{"model": "image classifier", "dataset": "close-ups of made-up surfaces with and without defects", "image_size": 64, "horizontal_flip": false, "norm": "layernorm_no_bias", "activation": "silu", "init": "trunc_normal_002", "muon_scale": "original", "orthogonalizer": "polar_express", "adamw_lr_other_params": 0.00091, "warmup_steps": 630}
Rows from block 4 of a small image classifier, named by matrix and row number. Rows with one number belong to one neuron. Each number is 128 + 24 x the weight over its row's rms, rounded and kept within 0 to 255. All counts start at 0. Numbers have three digits each.
After each neuron's rows are labels from the 100 images, of 14976, where the neuron reaches its highest value: "strongest on" is what is common among them. Only what is clearly more common there than usual is listed. The data: close-ups of made-up surfaces with and without defects.
# fc1: MLP up (model.blocks.4.mlp.fc1.weight, 320x160), inputs 80-159
# fc2: MLP down (model.blocks.4.mlp.fc2.weight, 160x320, transposed), outputs 80-159

fc1.165:109102122126114160163104139129161136097108127120060119143117136149089143162119136113152115114118168170119129135105155114104099110147136086144043098143143111121130096136128124143193125120132087130088140120109156138094072150123127129134174118
fc2.165:149118153109113127159111112139160125164161100149079147134120150143101175106159166111157126162124104102135138111125102121161098097163086113127118109159157143129128150122138081173129115152111121080132138135143055139107148083154136094110088147
strongest on: stone

fc1.102:124136119156098093153129126148107145153146122160121089134124086132121116144129141150175141089129155124086149157172155112115136116171119131144137085146137129114097133161118151132096175123137142126067134107115136124085113144120125134137129105
fc2.102:109109119125129091094157098130122142111156121168115158101137121137127146138089111117104118145148097115123127155122108111157152098073150193127115128152111135131110182099117090125090137068136139133145110147106126129127145126122093121137140117
strongest on: woven cloth; carpet

fc1.25:152128132132123142133094092175118134134110132117117129156127108128150163117136136127146112110104151087112203123118153176184062131175142130117134154148163117183154145122133147115104082132139084097153158137117133129117144138114090136158113087
fc2.25:085118113106146141127122098160110149132144116112107127117103142095095134103140098132101153101163124142168104094165139097138137148136127134145133103083126123069164127132112093144141157101161173135133124138122107106154125121168139100138112155
strongest on: wood

fc1.253:144164141126103100149117120083084119114130134113147118127121090125124117118065138120140081083137068094107135167175152133087106122155136093117128154172118102125148163140161182159121103131130138141126170139140179165124118114143133131122163100
fc2.253:114156155126181176083129133167113146107127157066107152130150138097156121115099128126159137122124129134157175082120113150161119133136171141166143164180103140116119099118123134109121135133148062120094108101123144139135123133151141142127172149
strongest on: leather; tiles

fc1.3:084115115096119140151151121129175123109128160094163146101098114145109117127096134111117117088106128138124173134137106112101109126103186121104122133140118120102146088132142118149144138061133083142136136180146153133113127190102127141083087106
fc2.3:134133148147133123104136124118098134120097101152111078141124148126153147127131068174108103170108175116124105076107166158131148140121121161165177124125170098148054121141124110134136142175083160166107133109057123145144143112134115127166134168
strongest on: wood

fc1.256:132131117148131084118136142150105083099156179116072141124138104137102089106133136103201121111135180091102160110122099124124126105137124149165134132143110103135160158128089138112091160137142131122087129105139130080120140128156131109121093139
fc2.256:114111154134159096123152109137095107125160122142095132081138146149118119123156154105117154140111119132157172119074135133113131119091101134140121151105157164140123122160140126106125135134124145160106140156107145098143105146079150158148114120
strongest on: wire mesh

fc1.195:140141106148162164151166089108123132161086120107171160136145139131111127163172120124121122168139120121124084103082139121170130111084085124133076094140132101106143122125120143120129108094140087102082113138110113165116138138119102097119124147
fc2.195:118146109100091126153100136126121160113179145181133091124105111079136109119091115122164159075148119171169178089144136136115099102120165096125146152134136123106151122091118119159111157165140142121117152109119122061151122142147159170115144070
strongest on: leather

fc1.106:139156122093184095151100118159153134126129117134145091162132139118150123121103119136165150116122148174147085182150095109138102126091137158144109144141132125108116119095130090122100138100124156138102094127142113161109176117095141127076074123
fc2.106:109111127171107140104104118097106126128156144110120150147128119123182079153120131153115132140130102094146152118061148124081129086146120119116115147120090098167102120159129178124157128139114141147156177150110128108112115153119097117133150095
strongest on: wood

fc1.274:125141152134186125148143130105121143179105112160122117114169116179126144148110117101170168142119148118129130129088141111124103103115138149119161134133116100139116110138088162128066166118150132096132122141135101122132121084138163138116083115
fc2.274:164176108160088127131091146082138136124134147157142135127109127083163105120131160094141091091143098147107138103137114152124193130136150113103137125171139158143150148082147115127132091149110102144107131120098160062110119113090142126129127119
strongest on: carpet

fc1.315:086142150122118122174156116150158132121144158106095123143167087118134101035143100122135100138114179133110178098136118105137100130104103054163118115157150106138144123193128101102121111140125121120203106088128127129128123162120148133093122128
fc2.315:155131119117106106114149158108099083125136079159104165071138114134117119117122132146148159152104113111139105139145160152130124165175129114140116123145144117147125093135115139130116109127152159161136140108091101157128177109117112128123095106
strongest on: wire mesh; tiles

fc1.316:158164130106111114187108135173154113172130162132122122140123173166146121126138113156126159117167064126103092097117112113174088128136104144137120110139154068080104144126122118101138120140099119127140103108104149112134125132114122157132131134
fc2.316:130136154112154168110178127106108124145123101113117126104134149137087124145092134137116137113078121107111153133167148112091138142169149143097168154120131124157137084114103146185063124137184135142094109143126162169108115110129156124130122143
strongest on: circuit traces

fc1.300:137104109151151114149152115173149092135135156161103103137131105094150134112146162106169115100101124184129109148152122110098129132130149078129141135133126137133180100132117102114168125141183130113094129115118127104129111107117160150131101103
fc2.300:132126146144135170112113111106122148150100112098128162113142187145083157140111130169075107116167090087140081126104113124141135103095080104166129122119120129169103136088136110125102124147117152128169139131133099147155119120151086145120098123
strongest on: wood

fc1.145:146169143124174127164184109143153103079127120162088128119111112131137087120158128171137109124101137100108166142130109087148091130120166096189132147170111118133137115134123097092131096135126143086156173121159098130110160143125097142107093135
fc2.145:153153127092129116120139109180125109122141126139163202102067128126107132085111128155113134135078101119133119127148136101117133144121123185167092100114154086134120089122103149152139112129156122152172117163152135148171130162170154122091114118
strongest on: wire mesh

fc1.246:137121135142115135152101125133127093132166145131126096120141095133108112112135131165129133125138132117111185155140176144125113108116160130164106097093136097163125120098120095175131116119093096151136133089130148133155106163144102126167130141
fc2.246:108135128129105108117167112092145164151102075120104145127152080159150135148128125133159164168122096149123148107114127143096124112154114124153180127136119150078115115127146154156134100053148138130087158170131117143130128125144172110111115159
strongest on: wood

fc1.150:115174137125118112124137099089124116137107115132151158133142130159161114139158138095149166147129166125125105153150115132136127145104149099134124101067114104152156157095174122164132166132125106103135102109085143133135166115135131120090154125
fc2.150:142157127157102128151119163110150129100175095124123148137132174125113108107106117111095133186132105090093127146168111157096137113092147117090142109146122101126122103085113086126167124129106131120092122144099143117153092171145151139123153142
strongest on: woven cloth

fc1.180:142126145114120110176118139126128169110133139127131113137128093109106118145154161136135117124164156115083134124140112146077081113141174171144099089126110129178165114112093140123074128122110109131136140120178106171129141100088087155127129111
fc2.180:120080144098131187134117121134119121103135140131100148138151150111144118149130163116143147122140115126109098090112061131136100130122115104159163128078155209157133127130122146127129132141155130105163128117089117094113147137123149161108147113
strongest on: carpet

fc1.55:139136122108135101142159114143134080133133129139081166173124131168147118101108121128153111105161132102123128118115145111110119120110161142145134115189118098119123171137080103069124127126140141117143091155114149097112139176092127122143109137
fc2.55:101123109136138125102181151173081127125150074109132187130092154116096105083161126112149158132160128141138152101167118096114130180143120124104138148112134157131129076143100145092093084145139150134144125159093140139133138134133129129137120138
strongest on: tiles

fc1.108:170154113151161108123168137118159145166117133143124111161131100092140089106149149170087099160182107106098103109093076110104128095137126140112133147120140158093160113146125131157133132135103114100107141125147109162115081132098104103074097117
fc2.108:099115103125106180126049097090120140110140159116110105146134139119114134159094126132134185128129128178143146174140158148124152091143109105106145144132155099139158138092121168104128147117135089148131118132123152112120145122152162104144172108
strongest on: carpet; circuit traces

fc1.136:085124169146176136165128135167145160116141113136149108150098142122175151140167161082131114111101112106149141156157100144114116079118103119119138120169131108119110159177137108141141136120106171114114106130147103162117143110123157138130137138
fc2.136:126094111099113110149167086165146136155112119134132143165137145128123096130155152125122153087132142156156108129164105116154073131118089144154139087118118127123108111142126138140137132116121169157133123144080131131145141126122173178158086175
strongest on: tiles

fc1.128:130141122093131152152115123133127139134203158122121110135124127128145133122147162140137092103110154097101079124157133143115154181152130146085104105128104111140144164128135120127154126116178139129100118118122093148105086112134088131134182148
fc2.128:143127115140114121103169131101094129121108081107131138161139148157104143161108085165141135142133109135112166137107125092157086119136122115149156145151127136120100121108106148124139122112058144142151150078164148158139108112128161147139082131
strongest on: tiles

fc1.276:102121101153071167147102112101107114124060154135103085125076137131142144150109171109154093144126160144137145132189148093165126134161108114135134124107090117141123150109160115118101111140126142109103173130157100149110106090110146104143104115
fc2.276:109153168090119206163118146166157150096122074136090125117095119143155137104108138137147134121106103115120087113127111145097150114159142134087157103145105101137119155099122118104113157158148135133123148098128123124129123162164151140126106176
strongest on: woven cloth

fc1.157:152139148133119102147111184096103112132163149144113088145105193129176152125139123137165101107131135129142132135119136079115110097156102152103103137163129150151143119181146096130179089136142109098123108119105128082128118142074081128137145096
fc2.157:146155088113123127119148186137109106119125121141203130120104131149164102143150145142172157132178131125100149108103135099108093105140141175166122133149115138151084146140124120147089120133115119101121087128154117129148169114132121137078162104
strongest on: tiles

fc1.141:170157108113137098167129077129125140125152138122121130144124171110098105106145148163178129110125159131101134112153117125113123150099128099093114107128128124135133126123110133100119155142164145112109184142154134142114146159154102157117148151
fc2.141:070135145161112153131127146163120150116122142150156150093144159118128131105115118134146137146128115149107141135092119110119128124156092140155130129144155138146114091052157119102128149129142133159107138156141055137129113137152183156114115163
strongest on: wood

fc1.70:127151133149154138130141108113123094122138144119134130124152112104144163131145127117123088077159087169108156152101075104127141136126174088158144162142162111116087109151150166106079119138146164144086077131141135152132110101127094098113139129
fc2.70:105151156099141115125160103130142113145154135107172133129113108123118116143124125179148156108084150076092105111130145125137114148109136179109105091135163111123168157139113168130165146143136176096129146131153136126118124176118139149113159154
strongest on: tiles

fc1.30:109115126137122113138135159128155138157116143120141061143148113105127120138120100120141118130152100129126156057113173149156136088120096170095154112111094133073121118145123138165102124183115182144150108124131156091130132125124158117129114103
fc2.30:110145152100146169101099099124144157155139154141123122180106127149144171150099152115126156107145101147165096158126062123135132096136131095118138137137151120145116109138148158091105088099131109136104122128078131114116148143139099136169108150
strongest on: stone

fc1.312:129096142146120137155084099107132167119122174113149112115094174111178103159063133121158133033140127117104163122134154093127119136142116136123128118133134140128159144132091103109143136111137147133113146173124149104090115166130132108137161127
fc2.312:103134076121135150101128110146159136142073154121102113158133103153108129095158122120124099174137124108179047138112118135105131126088150123115154144076147124135124119097135122156114114134171091156152090124112098152152160126123111112136134132
strongest on: carpet; woven cloth; brushed metal

fc1.268:159141154151119125168108130154126145086147146170109077118115109108114154167157129107141122113103150151141131125122133109115116145148168139151156149148101162152118113105123119116132145139129165160123100102158108109132110119120072109079164115
fc2.268:140133113123123185112116115101089143118109136106142165141150131127130163132134183119106171183137098140131124109101111118157186099143105086089156088175125092126149122107080116131145138110081123123138180153120134156162141144146157142119151121
strongest on: wood

fc1.133:095124132159113131143118136098127138141108151123144130155141100109123102105155129168105122144125157114123189116143111126108133123098074137138161126139100125165145145114145160164088122126127104131105170172143145127111108189144147126144148172
fc2.133:155141151082136118074142089100107111123096144152138114121111123107110085149140157107137102128092128124092149164158126156117164124106098166125133097096134119128152138123113148106106133077177091130085138152090140103177125172125101103144104143
strongest on: wood

fc1.257:136108146154088111167156145136098144103135083134122139124156143139164085145117116108130107115156140120095137137116117151150133077061101125115118141102152121120141092121150128152103126130105130141085156111124132141111063151118147160118167103
fc2.257:106188133133112151078139109110123121141110109163119165143116100124141089145149124126096126171085144133164148080090121114134122127129131130118149102124135115102172130139152141097140110113168132153170104168149122141129115131154127120138151108
strongest on: woven cloth; carpet

fc1.232:144128111114138110133147094078172139103105143139115103129079183148144152134130117124155107105106150109124100075135105160145126164108129112085075145141119128139119116126145127116123155111130136133145129155139076107119144124116107114119141126
fc2.232:129150090129127130109114171155104092104141150107120119104130109121129151087094149173150140187113108154153109132073124136131138164142092161121132109134107141136072158133157111130144138122145143132128156130116157082120161079130149125099134107
strongest on: woven cloth

fc1.313:103093167112137100126135166114140143128135111138175107143128091125116112175103121113140151116138143124106123120125119180103112114124149153140076144169152101134102128135111128163148182147164069128145108157137141181091082076115134104115164139
fc2.313:173152137092133133123090117128124084181109097085128125119156095080086127111112152105108108147111151134142180138092172144130157092121179081159137125103130148123132133136176101100130137186179079137121135124107136104115134156123145151165169141
strongest on: woven cloth; stone

fc1.37:123163142131148147119117144116156178133091156079129117168131123136132141100120131096189132119147130118112128095135133058128112136127108146151132093118098152074172135133177129117121088086127139126146082181101195137134147096091124138143137088
fc2.37:094121104124145149081142119096111159096105132150091137139099149153111136123134157117119126153162113135126103106156131150185142105139150106110174134096196098115141133136119140115116145133111092184139188157152170104123094107095166110146180119
strongest on: woven cloth

fc1.116:139144128118159121129124115154149157066145143140148106122130085130125114143123139107106095088167141113098108124161191167112117149149171087156123138115162130144112147132129142130109099130107135104138124129123163165140100116084135137106159093
fc2.116:125100153143121144161109106114076067132110127155126110160106136120131141173142086088152153139124129149144111136168153148187097126148114124114115083120114145160163116119106122139103116155089084113158132114096096095159140118109160143116153121
strongest on: tiles; stone

fc1.65:120103139130124152102143153144143136120113144145158142182116070141111157162122134113129147120117162153126150193112150129073156110132102114161124171148128112132161090091149163109126128135135166108103106127104143127149148125078147092123150179
fc2.65:151124121111113071123181119159180121154098120117111100138141122116134083104126138108133115103119140114118136088143106140130111130147132153106109123118141100167123117090160112112132176158138050142102147130127163109168119120146159090170144174
strongest on: tiles

fc1.59:110125096125126131146107153080121168140133079121163104121147169098119104125148086166114088083153170077118122115192153145141183143147108126139123102114144137100119110107110151105134110113094117095165101133138140124121152141103116120138170141
fc2.59:121118173135116173093120084125115144138132186111086137179116112147136141170149129136141152167110150116162118149132116111126049102156120156114092133082153127152144152122133103111111133146143123149138161152139148160145109085137137121164116144
strongest on: tiles

fc1.160:145125155108119108155115138112147094140127151114154133136167125200130128107118105165103164136099138088109108162129097134151102136078081108117119114116115118127124132154168125148122144121110142107098101104109128137149144100116109159116146136
fc2.160:126158124126154105115141136107162114127146119162102137118149157123134148112140103118099153135094116105106135142124123125073125131104093180095183152117138111101108118142098103144135125145154101164155128130103197163144135128122146123099089098
strongest on: carpet; woven cloth

fc1.212:143148164130128121107128109181160110115119117117154150132145132150177107140074142134147105083133103142126134109121171169132149119109097157147095108152069156125164143107133107098105126095139089110129182099111162133108144114123143121129070152
fc2.212:125123102132154145146127093129100167102090093132101140117125177138123107098159113144079143127100162126122114146100123131133138100136139147125145072108173135117137119118114094118106122134125143190123122118145096092143124094141139136139140111
strongest on: wire mesh; tiles

fc1.75:134164130108119141132143087126118108185088100138140151117141141157154138125185130099179151102133095091123162130148136111143121142085091121112137152145136101129121133093162127128147143102067141074098121147177093108080121145131093129159137119
fc2.75:110134196139116104100155126121078161117143120106136123099139186133127137145125123139099104150148123145145176144119112140119095114110051104161113133161145126117154139097165156116127136104111092130140141133129142122084147132124145172057120116
strongest on: wire mesh; stone

fc1.69:110140122118154141085161166162115141162115088119146118110137100145122150117159158128143118130083176103125143163115144111145113136136159110115141142141114109122115106107115133151121102153070108080103112086123143128184093139130141148117103106
fc2.69:106193130129140162128109103122149128046113127139129148117079125138115103137131109137138159116117128155120120121116122144127095122147130138118117133208096108137139121136100123131131150143085143124064135144174126131116157146111167106118131139
strongest on: circuit traces

fc1.252:148086118153129115182124107133121128135109147125131127151133096084132117192142126127118105176147180095132127142120129143142099117156150140164105124120112118146139122150161125104107122090122120128116098124156175141135139130113080153142143116
fc2.252:115100134141121120127145154126094174135170145138124138165121157137101106110128166125113129149099127117085150111148133198132114139124149067168063090099169112128122118163129125121174145134174104117119162070167128138090159149124106118138126116
strongest on: carpet

fc1.278:146159116108151123129130126137121142140156114135150142127172151157118145109170113150109137136111094103118136148111097152140089126087107152111095133126127115096131116131150135115127158115130150148137085156114115128127120103086094136126142137
fc2.278:148138106151129119152142141080155084110179088106103126127117149086173086115113127146103152142102154158148116121124135130163140097129149083121177145117129122139132107107152107169120159139137100132104116092091127152153096146147142131112102107
strongest on: carpet; woven cloth

fc1.314:122134159126110121140149099137142078066121149160115110164097104162135131139077140160143172083121136121164091084118113125134143119143123164115127136080134149161162148136160110143109121139124100109122121096102131125121130144146147087136136149
fc2.314:090167121118122091150123121139138154083121129113157116129146118146115125110148110113144118105090101148113135164132137115078138141109110116167089107155122114115101103092148077145123155140140186163141090163081159121106111155146126157143094125
strongest on: wood; stone

fc1.293:087112119098177136124101121084117123142119127135163108112142145136139157109127127091127082129120155112141151125156101140121134161148130094102137136151129156154115097114122071114107107121103137118116142104095123145115158095131110182128122124
fc2.293:065169112111125132137117134126117131148119132147115131076124105092154131143124135121115126160132142114096147117118094078135145135122124095123125117172133182138167088133142088128169110124120104125083139125123181133118132106157143156133108145
strongest on: wood

fc1.153:137153172116158131160132125138147158131115141101106104116150174054110123144113103149141112134125102159135148066140124121095127116151101130088134128126111129129145117123127096145129119162103096109140085081143134093133171112091114152192190116
fc2.153:110137123108115121068114131111121118131125125148131101126128123149150135107196158136142180108134193092118115186108136085147103141110147127116126099113087107145204130135184121131150141111156120178161132130130112176131155149118124114114149071
strongest on: circuit traces; brushed metal

fc1.80:100126158117111135098129090137144107127080125106155115140113185104142141128139132132169081103150102140075151124131139118154101064183145118087113150128127111134125117127120150166141135138174114065160086131134100186193113156134181152076158130
fc2.80:127104111099147128136119125124127107126190207135110125145131073159118106137153117123110141122081132145112121111114141140182147162097100125156142142105123157128107129091101150115112093089117114110100119102099159132111161137141097141148101122
strongest on: carpet

fc1.109:123088146153146160141101137089109099142100094171151154102106103090145166116112165134105106096134133100141144123165139158136119097130111115125147098138143105134132076123088118118145117097150131135097121149110159129084118148164133119122147168
fc2.109:170162138166144139114149116127124106136146080162138123116187095086132078124103156123098149149133108129140151164080123127109112135125173117157158147097145115139124151124114111173074118149152097086143118142126159117143134108153160097160123134
strongest on: woven cloth

fc1.230:119159145123106125129124141102162112153095130109107108125122168134150115105114112116142082145097167122104160160151174094071123135136139126120120147112102115120117105147090150165129125123150130114083118119146092131144105127148153148112150167
fc2.230:115125139137096122131127127099123165061168103120143145074138145114123134144144136149083139093113113092149116104144118162153155173158137131130124093119163148125092115114086113106147087130153135131105124084130119163129083124122136171150108105
strongest on: wire mesh; circuit traces; wood

fc1.227:139129131151150115140134129154131132121107116127143110143108130118109147115139087121144106135138145117163137136084113147115161144142128136131141155158122143150063171104181105157182138154122120125169204167103135150126134144128067132114145107
fc2.227:160115115164132115130142145167095104120124149070122136152109175106142122165097143131114169116131116153124113086157119111173112091127120122145124136120104087096128092133147117115111094141118135156135084124161132108097105110135134120135102098
strongest on: tiles

fc1.130:183160096116111124114150156125185077145145126158142112131151149125087139096120137129175084088138120128167121101144123127126142165086113109116137108158126129123095136159155096161129142092139167137120126114142136165106144120102059123116158090
fc2.130:123109111171120106136137157153148162131133142084091127151092151105135146123125091113109152177139126132090139163112141097125142103136079122107115136112142131115133123074140130131136108124117175134073158122139149131094168146146130098146109146
strongest on: woven cloth

fc1.259:139108139137188126121128130107125147140138115119132103164118113096132119100120124169140112143103159149141131100123137120121138134133089114106092100143131181130138098113119152123096112137125138163148154143105115124173159134144093106166126106
fc2.259:166080103120080135117125129161189133130130149157114149131116125124142141155108124122129114089148134151117112151144126197110152104092140131147160150124156105137108135097115185135107128116117062112164173100104135099138159123111137112115131120
strongest on: carpet

fc1.296:135102131094104185165122161141105124121114152134124168179128170123117166108164158106127176150158117094127101162124142106157088126158117122173153118133116102106156143095131109092135065143091128097122108084148124141101125115146144155131135065
fc2.296:150149136125116109089096126152092177146095120175124122119206142114115112164064113096157161107116100116133160135157086103145161109171118124089120124121135141136121119117133159109159100147141113131100134104140148127123106145106123118144154125
strongest on: woven cloth

fc1.86:155134114104149149136115153121114109122105153139145088124103138104144130121086139143137140096131154117150128143109145144133143077095147087136084109126134162092137154085158145163130168101112154127134135188151126141106173147108120114093143150
fc2.86:124113131179114131122124089117165160121122102121104154150094124153102129133121134147110175166127101130109103128156117153089130149107099179115124112103119113172106095184121148111114155152121083138109151111073137140102111110141142135130163134
strongest on: woven cloth

fc1.240:103103133114109143158109086138133175138161127125138140123149111175105121165078144124133111134152082164115187126127088139106126133123144115161146111107150113081104138096118125139157108136068156123135140142115127178164135110099109157080100176
fc2.240:141185113093112136167136113165137130149127118141126124103191154160141127137136090165133139136073155125102133103143103130154152149113132123085133126128177130110118094174122100156089131093117083097165141150107142156130124128116133118139172147
strongest on: leather

fc1.5:117095108124118104132082147132137143164150143106132132148114131118086120111111145139133104127152104146143144118169120129120130103128135117126115168109208096111133145104165135123114153134121089107133161121096106103128139079111143157154113082
fc2.5:137161106117111112122108115152165121092129091170131117130126159132136140157115109190104146105076136130175120131118163117122141151089149183117103098091150160085091113139113083161115154178145144124133162121101131135141136118103107122152092130
strongest on: circuit traces

fc1.223:100103138153174139135151124103181129171155123165125155148111149112098138133132077148102157108130156150131091127177121111138129167135134085096130111120102088110123119105096145146139175124120131147121130122107159134144077079150098102152187143
fc2.223:124162151161096100132128137126128141145149123098076102095119106133157147162142130133162092174124167171144154140144119108123155105117154119095133141120155152130133117085133135119137082149098126076103127091127134125149121187114110132136131129
strongest on: leather

fc1.183:138122127112170100108110115090110138169082114104089135135107149130165175110153129186086093124125153097115164152171119132120122096134096084108151143148157126132129131152153078124098132149131137114135113141136132102101141137121094142171112101
fc2.183:109132096119152156102125119167066152137126132106146140135082097089104128154141131116118158160146092145136134155137113097131121146086157116107113115142124109097162092162134100130128101146145134116059146144145142168105137111165127143152163097
strongest on: wood

fc1.41:115112092127152155113148109102113110118080155120133092146162132133107141080128106109122147110148103140121124146145124102136172135110079119125154131143116116126127093166119086125123140093127157105134098108124142145149158142089127143104125154
fc2.41:107091148110134122133091141104143166128135126178123133123159089126174107134125122140155160111118112167127126129121117123146096116090135168071122108113117159142127150124099123136114159157095144139152097104139105129097155157102131127124105139
strongest on: leather

fc1.166:113125135109126121155133103103154110116146103102155122128150104136134082143107113152136100148159137122097146117134119120135153125097100157105160126140112134124071135140135126123104090173118161148154091137087138117098155110152117149114123148
fc2.166:113171130115100121115098154128081135141111128154080149086161130130092143141123113137135194131119094155130130068132086148135134146118084083138150107154128093139148109124119130153100095120126140149150161132089134127109144122113099130110132082
strongest on: tiles

fc1.82:118150129097141129131160148094146167091095185123100134140097133129113150103102138118120110148156125138120148128125127103118089130134105120116102125155118115186140147109112119113114136123130137141108151128153118131115138132123132127128126144
fc2.82:119081162126099116126102147163126137155129112168120126123149121131088116120124132128135148104119140067127082134148076139125162135119129126103125157114110092100110122103162135120136131130157101125112132129135166133157121146129142154148100089
strongest on: wire mesh; tiles

fc1.319:145138143151178129139111114147136138127121141113127122146186131120135147107144088129161130175115102066114122173145150080112111081151103107153148138148137085138111142164117108135118114113134133145082141119084100134107109127098169147110125154
fc2.319:099151162110145134112163131090137103098129124154098136108139112135126126155138089135125107172092097111196140137143139138136091126120151131147124107151163150074129146162148148134138139098167154142132060157173148123161107131136127121132124081
strongest on: wire mesh

fc1.148:110157110130190135134083155140126119144077151111131126149093134119092169144120101118160095152104124118084161138141097134151149116127109108107117151150108140122100088155127110104142116135102140125143122142113154090125148144145110128149116174
fc2.148:121107130147133142119139092119119162116140094134099150146156145125141102097134133138094096124108113121119177152137123102125169109111142088154092129121158122163160087127102070113120113100118101111134131171126113174130192136112109117091074128
strongest on: wood

fc1.175:112122104140122127114140143097126124107135091107132138123140155120152130146088098118125110128127180129105165131110126059117153124129082146169125123111087111096124185144191161080140174123122132106103150108125086099130141149179117117113111124
fc2.175:138173125137146098119091114150185141090147084140143115105129113168117140133137172129155096099126172094101151113105109097168112147118132107109146151093127109145129143111157135156094109155140125115089131137150101109103136161078133101092090156
strongest on: carpet; wire mesh

fc1.127:132147139126155119154087070131143094163106119152059112168167121172078158146133111166138102148079133110087130155126137110157128108145128137128139136128119138109185132182091097094119121111145148131117081118119102119139162152111119155121143153
fc2.127:145110124133126142119122159167080153138160135101155124136113088106126130121155081091122131158143106127170082143088134125105146145096146147153131138147129060102136120115132150137106099139114109128118153129110133165149146120130128122128111129
strongest on: wood

fc1.115:120139168158146141126143116142146154089162131089149117160134128153155117144097133121149157103137141117113137139146163114080093132110109113157171110110115118086173099165148120116136112122113090130162138124105164132091110123172076141142138113
fc2.115:140077111112120166110119131105120116141089107133121112107100110107112157162124099195098099145114118159151130130105115141173126148135150102165144147126118145123114122100127121125108151086151159125138093136147109150152135135089142118135163097
strongest on: tiles

fc1.196:099107163154153113150167125161108136081148132117140140155103114109160147131150171126118129123125087115108136163142067168133091068081093137170142133109113113127134115132161128126152107109166138115080098130159127150158117116132145124118145117
fc2.196:112143117143131066133160081184137160144117168124128108144150129110145122107166144109141124162133152120130084153173093096148096116138124129160138096131109144154114154131116116144113133119125096123109114150142083196106129147143167133112113163
strongest on: leather